{
  "blocks_per_level": 2,
  "upsampling": "pixel_shuffle",
  "epochs": 18.2
}
Rows from block 2 of a small segmentation model, named by matrix and row number. Each number is 50 + 10 x the weight over its row's rms, rounded and kept within 0 to 99. All counts start at 0.
After each channel's rows are labels from the 100 images, of 14848, where the channel reaches its highest value: "top examples" is what is common among them. Only what is clearly more common there than usual is listed. The data: made-up waving flags. In brackets: how many of the 100, against the usual share in percent.
# conv: 3x3 conv (model.enc.1.0.conv.weight, 192x192x3x3, each kernel summed), inputs 0-191

conv.162:52 45 55 41 46 64 46 60 62 55 69 48 46 55 55 65 67 54 53 35 58 58 46 35 42 50 49 63 41 68 50 54 64 27 33 60 51 54 49 69 63 53 61 49 55 65 50 62 42 64 41 58 52 55 54 72 46 54 44 60 49 49 53 53 57 56 65 43 63 52 54 40 65 51 52 31 66 52 38 35 38 33 38 64 39 44 54 30 32 52 48 46 60 71 46 37 15 47 51 46 53 43 34 52 56 45 41 46 45 52 60 52 34 29 48 43 56 42 49 46 66 51 52 55 53 46 31 58 50 57 47 53 57 69 30 45 36 57 55 53 35 37 58 48 35 59 36 47 42 51 65 63 45 47 46 56 50 49 40 45 42 67 52 57 47 44 47 53 45 48 45 64 51 43 35 43 42 52 49 55 47 62 32 57 58 36 46 51 30 57 46 44
top examples: crescent (51 vs 7.6); star (31 vs 7.7); diagonal split (26 vs 6.9)

conv.30:58 69 36 56 50 59 57 57 47 41 51 46 45 43 27 73 58 32 68 51 48 43 40 41 45 63 39 40 38 52 56 52 25 53 43 67 39 67 42 50 60 58 50 52 45 41 58 57 56 50 48 46 63 23 66 51 37 53 45 61 61 52 72 62 74 46 51 48 60 60 53 53 54 65 49 49 31 39 52 40 49 42 53 41 55 49 46 26 60 40 56 48 52 55 53 50 50 49 46 36 56 56 61 70 47 48 50 50 47 51 58 60 47 48 46 34 70 60 52 24 49 48 51 47 44 55 58 56 39 43 50 41 42 35 43 31 43 38 48 58 49 60 54 53 61 61 64 40 42 43 25 47 27 48 60 76 54 58 57 43 46 54 59 47 56 47 59 50 29 70 49 55 45 42 51 48 65 49 58 54 30 54 47 45 51 54 51 47 47 50 47 41
top examples: ring (41 vs 7.6)

conv.52:55 49 58 51 60 53 56 50 42 39 58 52 48 54 50 50 47 39 66 45 37 47 61 55 70 37 54 41 66 50 55 43 41 45 54 53 75 52 47 44 46 55 39 54 48 73 46 58 48 32 55 45 53 48 42 43 59 70 43 53 68 53 53 18 54 48 46 37 49 60 53 33 26 41 67 56 44 39 47 40 51 52 63 32 33 47 52 58 56 50 46 47 31 51 66 57 51 57 53 34 62 51 50 53 47 56 56 50 48 62 43 40 52 43 24 47 47 65 56 58 48 35 53 47 37 61 65 64 47 56 52 33 60 41 40 52 34 52 50 53 48 49 59 61 65 46 47 42 63 59 41 46 53 47 66 37 58 72 36 68 59 45 58 36 54 56 51 76 60 57 60 60 55 39 47 48 35 59 71 54 53 35 55 45 41 47 52 27 44 60 44 44
top examples: many stripes (35 vs 6.3)

conv.139:42 48 62 33 56 61 34 52 54 41 59 56 53 54 30 57 53 43 64 37 41 57 52 48 59 49 62 32 55 65 58 46 45 43 38 57 66 53 39 53 63 45 45 54 47 48 40 50 44 45 47 69 80 36 61 50 62 67 51 59 60 56 66 56 47 47 63 37 66 55 53 52 42 53 55 45 53 58 37 46 66 57 59 43 45 40 61 45 61 34 34 51 40 64 59 56 41 41 53 55 45 33 58 59 44 51 28 49 62 54 29 49 50 44 38 38 50 56 70 52 61 53 62 63 42 67 55 70 44 54 52 60 61 37 35 32 40 60 70 45 44 60 66 58 39 53 55 43 63 63 50 77 49 49 54 65 64 62 62 61 54 41 60 55 47 50 56 64 49 52 51 57 26 44 49 42 52 63 50 52 50 54 55 62 43 55 39 47 44 57 50 50
top examples: many stripes (32 vs 6.3); triangle at the hoist (32 vs 6.4); ring (31 vs 7.6)

conv.45:68 60 77 47 50 55 51 47 56 34 55 47 50 55 45 53 46 41 58 39 42 40 55 31 68 43 33 49 62 66 39 54 62 41 39 46 39 53 35 46 41 56 61 49 39 66 60 49 60 55 51 52 44 48 51 53 63 46 43 65 52 43 65 18 41 45 66 46 56 58 63 40 64 49 62 57 53 53 47 49 42 35 51 58 38 28 60 37 50 47 41 50 46 65 48 34 45 59 27 45 55 49 31 59 51 44 46 49 63 50 58 46 28 40 32 44 48 52 57 52 63 34 53 52 39 50 52 58 53 48 48 32 65 63 36 43 50 63 68 46 41 53 50 44 56 44 45 43 64 62 61 69 67 42 53 39 47 54 39 43 50 51 41 54 51 57 43 72 62 56 57 73 47 45 47 38 52 69 51 48 49 53 55 62 53 44 40 36 37 50 38 40
top examples: corner square (38 vs 6.8); flower (31 vs 7.4)

conv.167:64 62 45 55 53 50 72 58 48 59 53 47 40 49 49 50 63 44 55 52 60 28 62 35 51 60 43 54 41 50 49 37 48 41 47 69 27 65 44 56 41 56 50 52 61 49 56 49 71 42 59 51 62 39 69 59 27 48 61 53 64 42 51 57 59 47 50 54 61 45 40 43 35 56 42 44 39 35 55 44 43 35 46 59 41 54 41 37 43 61 47 41 53 49 62 50 31 72 51 41 39 53 40 55 49 32 61 38 69 45 49 43 38 44 46 40 56 43 51 29 58 47 37 53 47 48 45 60 38 49 47 69 56 74 43 43 47 41 51 66 48 60 58 76 48 35 62 48 46 61 59 39 24 59 55 79 49 45 41 49 53 49 62 48 61 48 43 47 46 61 49 53 40 40 41 38 55 59 58 54 61 51 30 55 42 52 50 43 45 41 51 40
top examples: many stripes (27 vs 6.3)

conv.146:42 51 37 53 41 54 45 45 61 71 58 66 33 49 57 41 46 52 35 58 67 67 58 65 33 52 69 62 55 54 57 39 40 38 56 49 50 35 49 43 42 55 51 49 71 62 49 55 34 47 47 45 55 57 32 62 56 55 46 43 52 41 39 55 72 60 58 38 58 54 46 42 43 48 60 45 62 46 50 50 52 35 41 50 46 57 37 72 30 59 40 44 52 48 52 59 52 42 63 60 35 31 50 47 41 81 47 63 42 59 37 47 66 48 44 54 38 23 43 69 51 57 53 42 67 53 68 51 68 49 47 32 49 48 51 56 47 57 44 39 42 53 51 62 37 57 46 60 49 53 57 49 49 41 52 49 46 39 40 48 50 36 52 45 53 51 35 59 43 29 58 36 59 43 30 50 38 46 54 49 63 36 48 43 50 43 37 48 46 54 64 65
top examples: ring (73 vs 7.6); plain field (26 vs 6.6)

conv.143:52 50 78 39 58 63 30 45 56 55 60 56 48 61 45 53 45 35 48 36 42 47 51 57 50 49 64 45 56 71 54 43 49 45 46 49 45 47 32 45 40 54 49 60 46 53 46 53 53 46 51 63 65 52 64 53 60 57 51 68 55 42 47 44 44 40 60 46 62 66 45 44 49 38 67 56 59 54 41 52 34 54 57 49 28 34 59 57 38 41 26 29 38 65 67 40 47 44 52 53 38 41 45 54 51 40 37 49 61 53 48 33 50 37 37 45 51 48 64 62 75 42 63 55 40 44 52 62 61 45 40 59 55 52 37 34 45 61 69 46 48 44 61 59 45 40 45 56 55 65 65 75 46 43 64 57 63 56 49 62 58 47 54 51 53 70 37 68 57 51 64 54 24 43 49 37 47 48 54 39 56 46 57 64 39 44 40 47 40 40 47 51
top examples: many stripes (28 vs 6.3)

conv.43:55 58 59 37 65 46 50 45 54 49 61 56 39 53 60 42 49 47 45 50 27 42 56 43 64 52 51 66 52 65 41 50 65 41 38 72 49 56 52 55 45 41 53 50 35 55 62 52 43 46 57 63 62 52 47 51 56 49 40 50 57 55 63 47 53 38 65 51 70 51 35 57 51 46 52 50 54 44 41 53 49 36 56 58 40 37 66 49 41 49 37 42 46 57 49 35 31 57 39 47 50 52 46 47 50 36 63 47 72 52 38 38 43 39 43 47 40 50 60 48 59 56 53 68 45 48 43 69 47 40 37 56 62 65 23 56 39 56 73 46 45 65 56 60 57 44 44 47 66 61 69 66 47 45 65 60 60 60 23 56 54 55 59 58 40 58 49 71 58 40 65 49 50 45 43 42 46 66 35 54 57 55 26 60 46 57 25 57 36 49 42 60
top examples: corner square (44 vs 6.8); ring (25 vs 7.6)

conv.148:65 51 55 49 51 60 53 60 67 62 64 57 57 62 57 43 54 46 51 53 49 43 65 49 62 51 52 56 51 65 45 45 71 44 39 56 46 61 51 58 44 50 50 57 37 58 56 46 49 46 53 55 47 62 54 54 48 48 45 36 67 53 59 52 60 45 55 52 61 49 46 45 51 42 54 35 53 35 40 42 46 34 42 55 30 38 52 44 25 62 52 49 44 57 57 40 37 75 35 48 47 58 38 61 60 29 69 36 70 64 48 53 44 33 44 47 50 46 54 35 58 38 41 54 43 61 49 56 46 46 38 64 66 72 27 76 41 53 59 57 55 47 60 59 52 48 70 54 37 61 62 54 51 47 53 62 60 56 28 58 57 58 55 50 49 61 40 63 66 51 51 61 47 44 41 50 49 62 51 58 56 54 20 47 47 40 49 36 29 40 42 61
top examples: corner square (41 vs 6.8); ring (38 vs 7.6)

conv.112:68 49 66 52 43 55 57 67 73 37 50 66 48 65 47 54 52 50 48 46 49 39 56 47 55 64 42 51 51 58 51 39 62 40 39 40 52 66 44 66 38 57 54 51 55 66 28 45 62 57 50 55 57 49 57 58 50 44 43 40 57 43 62 46 63 56 45 56 73 50 55 49 54 54 71 40 48 27 52 46 56 33 37 55 39 34 50 53 31 70 34 47 54 49 59 44 47 76 51 65 38 49 48 59 51 41 45 50 59 49 47 52 45 40 27 57 48 34 60 30 58 44 23 56 48 71 63 51 48 46 44 45 63 64 33 63 49 35 61 38 53 46 45 65 45 53 54 57 52 55 58 60 71 51 45 67 50 51 37 39 48 54 42 45 54 57 51 64 60 56 43 47 46 54 44 44 65 57 50 64 50 48 50 54 45 39 47 23 49 45 38 52
top examples: crescent (33 vs 7.6); rhombus (26 vs 7.2)

conv.136:56 56 65 53 63 52 38 54 72 50 60 36 48 60 43 60 66 55 54 39 50 55 47 60 62 49 35 49 55 68 42 58 62 53 42 65 42 63 56 41 52 36 53 49 58 67 62 38 58 43 54 61 36 52 43 52 54 40 44 55 46 58 52 28 53 44 60 53 56 54 58 51 57 29 68 35 56 44 34 43 47 40 52 59 23 32 69 51 42 56 51 46 43 55 54 37 49 64 67 57 36 51 48 49 59 43 54 42 62 48 63 47 38 42 37 33 48 56 49 60 47 45 58 65 42 68 58 73 42 47 50 44 65 68 57 51 50 50 54 50 54 39 63 49 42 38 56 43 53 66 63 68 54 36 52 36 52 58 34 64 54 63 58 57 31 38 40 62 57 45 51 66 42 45 48 58 50 55 42 63 40 56 40 66 51 51 46 53 41 45 42 73
top examples: corner square (27 vs 6.8); saltire (25 vs 6.7)

conv.29:40 56 38 35 58 69 34 66 56 74 52 59 55 44 38 54 37 50 49 56 68 56 48 52 21 58 72 53 49 58 43 54 41 56 52 56 55 50 39 36 54 39 53 36 79 50 63 54 45 50 52 53 80 53 32 60 40 72 55 62 53 44 56 57 79 59 53 52 45 49 44 55 45 50 40 40 48 50 53 43 51 55 50 52 44 64 37 64 45 49 59 50 47 47 47 54 54 28 69 48 44 51 52 56 37 57 58 50 40 56 39 50 73 56 49 40 60 57 47 66 57 54 37 52 58 58 47 46 44 55 57 51 46 41 51 49 51 61 38 50 49 58 63 71 40 54 44 43 29 45 37 58 45 41 51 72 44 44 63 50 44 37 55 50 47 39 38 45 42 44 54 48 46 33 42 66 50 39 46 57 59 40 56 31 56 48 60 48 46 51 64 66
top examples: corner square (34 vs 6.8); ring (32 vs 7.6)

conv.50:60 32 64 58 53 55 53 55 50 48 64 48 49 75 69 58 44 41 48 42 46 37 48 70 53 49 56 59 64 68 54 43 45 36 45 34 62 51 38 42 44 53 59 49 52 62 37 53 67 43 52 56 56 54 55 56 54 62 46 59 63 44 58 34 52 53 41 35 61 59 51 35 42 39 55 41 44 37 52 47 38 46 56 49 23 37 48 61 21 80 42 31 43 50 61 49 61 57 60 53 50 38 44 56 48 50 50 55 60 59 65 39 54 32 29 56 46 40 58 57 58 44 42 53 43 48 44 52 54 49 42 61 55 60 41 49 38 32 46 32 40 38 60 57 46 45 28 47 53 57 43 56 63 36 59 49 58 58 28 55 54 39 51 42 52 57 53 59 64 61 45 52 39 50 37 50 48 52 63 50 66 30 53 55 47 58 47 28 41 42 53 52
top examples: many stripes (32 vs 6.3)

conv.2:47 54 56 49 56 57 38 30 64 58 47 65 35 48 50 43 51 38 53 45 51 58 53 43 46 35 60 65 64 48 58 47 45 54 59 55 33 39 44 50 50 57 49 67 58 61 47 55 23 34 50 60 51 50 35 40 52 55 46 64 50 46 40 59 54 41 60 39 71 57 27 48 40 41 52 65 72 44 48 45 50 56 49 48 39 45 50 57 49 53 39 38 34 47 66 45 41 42 49 54 38 46 41 50 44 51 47 54 47 50 49 41 53 48 37 50 41 48 44 64 59 32 54 50 40 52 63 66 60 47 48 41 67 52 40 53 50 65 50 53 55 55 62 70 53 51 51 57 45 67 69 63 47 44 61 61 72 56 41 69 73 53 71 47 50 74 43 45 52 25 65 49 52 37 59 44 34 46 56 44 58 48 39 46 35 29 33 65 56 53 47 57
top examples: plain field (25 vs 6.6)

conv.70:46 39 58 36 42 40 47 44 60 59 56 55 50 57 53 45 47 44 26 58 41 50 56 56 41 49 58 61 42 43 41 61 58 45 60 54 38 33 45 41 42 53 66 47 40 51 63 57 46 72 48 49 49 62 46 49 61 40 39 48 51 42 63 49 57 40 64 56 52 45 37 49 79 59 50 64 63 64 41 66 53 39 55 65 60 53 47 54 40 48 52 43 59 57 30 29 48 47 38 51 42 48 54 43 41 47 54 52 72 58 28 50 52 50 57 64 42 40 49 46 56 53 48 51 65 37 51 49 76 27 37 52 50 72 40 55 57 68 66 43 37 52 38 42 48 55 47 53 49 40 79 55 67 54 46 36 48 53 46 39 37 61 43 55 48 67 44 59 65 36 63 40 55 45 43 44 57 53 36 36 55 60 49 62 66 49 31 57 46 49 42 47
top examples: corner square (35 vs 6.8); crescent (35 vs 7.6)